config.yaml
output_stride: 8
patch_size: [2, 2]
orthogonalizer: "newton_schulz_5"
batch_size: 512
Rows from block 6 of a small segmentation model, named by matrix and row number. Rows with one number belong to one neuron. Each number is 500 + 50 x the weight over its row's rms, rounded and kept within 0 to 999. All counts start at 0. Numbers have three digits each.
Before each neuron's rows are labels from the 100 images, of 14848, where the neuron reaches its highest value: "colour at peak" is the nearest of a few named colours to the mean colour under the peak. Only what is clearly more common there than usual is listed. The data: numbers of one to four digits printed on busy colour backdrops. In brackets: how many of the 100.
# fc1: MLP up (model.blocks.6.mlp.fc1.weight, 768x256), inputs 128-191
# fc2: MLP down (model.blocks.6.mlp.fc2.weight, 256x768, transposed), outputs 128-191

colour at peak: white (35)
fc1.267:475435516507462513556543452515527424486432521539555471487453564486440517525494457525455430505501482529486397463536426528484470472457499461498419542472490444529419562352427499613446491459525444
fc2.267:509445513595524402519475504448456465559552537472484527472513568473502601592501472515486493407541494540529611551514527484481486515482511490432598455482471535543572533532490498475409430416432359

colour at peak: grey (89)
fc1.449:583493533539580500472528531527483487345496415461458521530491583498489606484465497461451486500523505493536483529557523440440377586540464475505505467505421562411508479509488555496622461504529526
fc2.449:418526528573436452487525565490517475536442528539516479494468403543509455551498537512456499509490521476431514478493428558606612470466500400439489421498471407539500476468502403433535482480535480

colour at peak: grey (88)
fc1.467:428535448425476509470588429530522548554515472468538635457518439499577490571480504449442520473518571595442512496418454535581503509465502460484456599530482547395460480560382578457511556489433432
fc2.467:433478440434520494462603466550443511440545469530457495495519502605419510433490533497496448509437416509481563410511466550500517530468577527469538478570459482436592465455620487468378494485447555

colour at peak: grey (91)
fc1.548:603547514453483477521512439516527436501516530614521523496525604560449407392438452449476533449451394453476462533505526581481439498562488476459529492453483511539464443459478457505478543468491503
fc2.548:449460594441509438476568503488400508569498448484525548542502452452537594597545455520501419477621544486493474436425445558561516545466483559508465470518598495450467465551604436567481557467496535

colour at peak: grey (100)
fc1.761:477586550543481561582465494448516521407526595562544538494498439539544574553590540638494553435568553402499517503488584458472438542446493436472519461487413374524562519589437522526412500472527502
fc2.761:570516592487540330469502634537505509501444437500555535502528550413567453414564569578451507561506519541494504492408482521504359556405475452459453592516550536551487465420559597358484444442379544

colour at peak: grey (92)
fc1.236:606531595447490393422429537511454532459549518439539450523517463496552507547493633573537585434522498470480383449506454494540463483609434503541591507457498490492513465448501604466449541480486491
fc2.236:497449502517551529454476566460507462581431562512503461531509450483475533538498552559551461493526552469606490519461589464546454396505474501537426473491613503507556566525456498524478483523537472

colour at peak: grey (90)
fc1.103:518532491471470501462441544513533550457488534537434536479488555480490570463499580650494561542495549457514425614430550482565461489459562512395458566527475401509491453568539486469447566409510643
fc2.103:494488405497548506483523452474512401471486581546521494448506508432551533557501458441425512538565512508423519342513554511527548497479525446475452481452567494569496484568439525509539482567524492

colour at peak: grey (96)
fc1.484:511444522500485490447507485510437484484477497450543433505476534478461521579543500520532527438526495513573595493551513483561494447502447428429487608562448526376518514531483566496529459460524462
fc2.484:470537451412541531547455528497599527500490426391480496485460469572579481495505566485505524545503519495588492363421523521458561473471590413490494452533567458553530531534565516470522565506410490

colour at peak: grey (91)
fc1.210:484546514549392429545493424455453586564566495503537580591452585532506551452499517487421506532447567520518577552486416515544578523470476490484500603514440456402521497547477495398449478438440562
fc2.210:530516540478538528414447494610447478396553457564501497403492564536502553484415575450537478529410476435505499462579570497566503488551497523522469413529518510554503481581521493416535563439509505

colour at peak: grey (91)
fc1.592:426532522496484461519479601358393553494526466408566547586418568447475441490434506467516463519493472466649513472463514446534596531606443482500534484571495504564466485487483611527516501503605498
fc2.592:413512473431476533559612462475563502519506480480522552482509484505470560544559451458568361577511481512498418446470452506526592502344435484556578450515430447514522420482511438441530477512548473

colour at peak: grey (89)
fc1.589:503581430463444478473476450504423462477530482427440492469460494453527430492566490431512469409463499464524469511506425563563550575542492491518508533579552559540491459483505550499497429534522493
fc2.589:543475550389441598551531605578532565515556479425449513388421480493533546508493468528606425576401503488499426515489463476517566499466510437549558492474479462502519469527517514575559542432426513

colour at peak: white (37)
fc1.692:515429483533563424531439551470501540573461475495489480459528495495553528471444519489528505458575514554512489540502364493459467416533448465482552398570566471527567573510513525548522424609555527
fc2.692:469458499508403564535576482530595516548563505477549400513527477505525462529572420462431490554425534496484473485480532525476427501568574432459477574512440433491538515515550453430468549477433486

colour at peak: grey (94)
fc1.753:519441515546486544549527471508579558493628536477522558490481514465615496494483479587585550401484471454483482594428456473504494440473523543397452572522452398477488462498454553489516516531490560
fc2.753:488527466441486525536508525491536386460408473573500501429558501447464549501590480502518410523435484523484483373561448497441452538521518429606549480490493446507474546448617413485496510551471450

colour at peak: grey (94)
fc1.739:536516452512482532510421516513546477443486614439618530520489509538498432501559533422514477494418506551563621414434538556477384457475490405582604535390494478497452451465504473520536598464532467
fc2.739:506463602551510527486491463458419597551522384424501505470478373433488547542555406494514556488525482599423459535483420474542536378581407421476476512526524517523424514464558530534623489549468429

colour at peak: grey (97)
fc1.480:463500578552499471519496420568458495525453458494444506467546353551555492539498564534521503437534454506531547572433463445408482535551624435410439452429538539418537459514548439563532517453562550
fc2.480:497455478563535564464511502415422378442498500475501418560480578597394544485450473525492500562508491552523459474507466512475546516469509527582548510519493584511529540448457542541415498540427534

colour at peak: grey (88)
fc1.399:396533524556532440492478537577520516534524482525459525575569576514445423524446568468521485459529550594449490499434528550582567566567534597472455571436572443574492446532572414573510489466525516
fc2.399:521505475543542536508453571493540544507453483500497538521553459450553633463473419458465443523486406454511593614481482424465537519392483560602521470473571502544484517485471469396473426572602384

colour at peak: grey (92)
fc1.314:515477532488611438532523410482460555465543550556513481492544475481454531365457546528384443465503452476486488443489558472515446538472516554542490562550435501450470441480581519451495451417593418
fc2.314:499505467576442445411515556501426430449485574585539530358553526563453382561429523487499514486544449465511600492477499525538608517502576584503503488587592503419449454502545435525493509416398520

colour at peak: grey (88)
fc1.767:517544564491515476544513473499555497499567437537542474598477502476443495536547559470554468551427516528519532357560555513478496480462478441489617457413464497513557477623496598507525505461528409
fc2.767:487496493467486541462497491544498509549440481429568370491491460503470487563492405525595519624435524488472520502493449462526458422592507497587515560522537512478559616482442499505521481559520435

colour at peak: grey (89)
fc1.623:542541595429456501503507541460436525529567502430547457524577492460486619478533522515484487519555490518516475428508561519524499508522591475537531449556527523429448498406526551522511534553496475
fc2.623:508412463562555558601490510420525518463447519543423508519486511530480482509562432471555471441387558554540589526419462466579519436415480576525568485492455477560498478479507469521469449459510533

colour at peak: grey (98)
fc1.395:476434520416426535475549439593462530529531501542461496469520524432575513496530483567454507494539524428502509544548561543504514552469571516495422509519417481572552484474555591570474499507503529
fc2.395:494512479588487414469521497452433433406489551514564448443514483455524520501487576544453471454590467438557497473532448454483514541397432531442455484568497448451495481583457536398433444507493547

colour at peak: grey (93)
fc1.87:509417516490493447560495495503478472518489553523551530562591524604512449417519516430510427415562614668462528425460436508477459556500595505465507622445542543503460461413481524517458516476530559
fc2.87:529487462555489329602558556492483568457421488545488427516542468526493541450495599460416494474458492532412506435502508517452419454443447499535484497483489549449477621457550506538376408475558533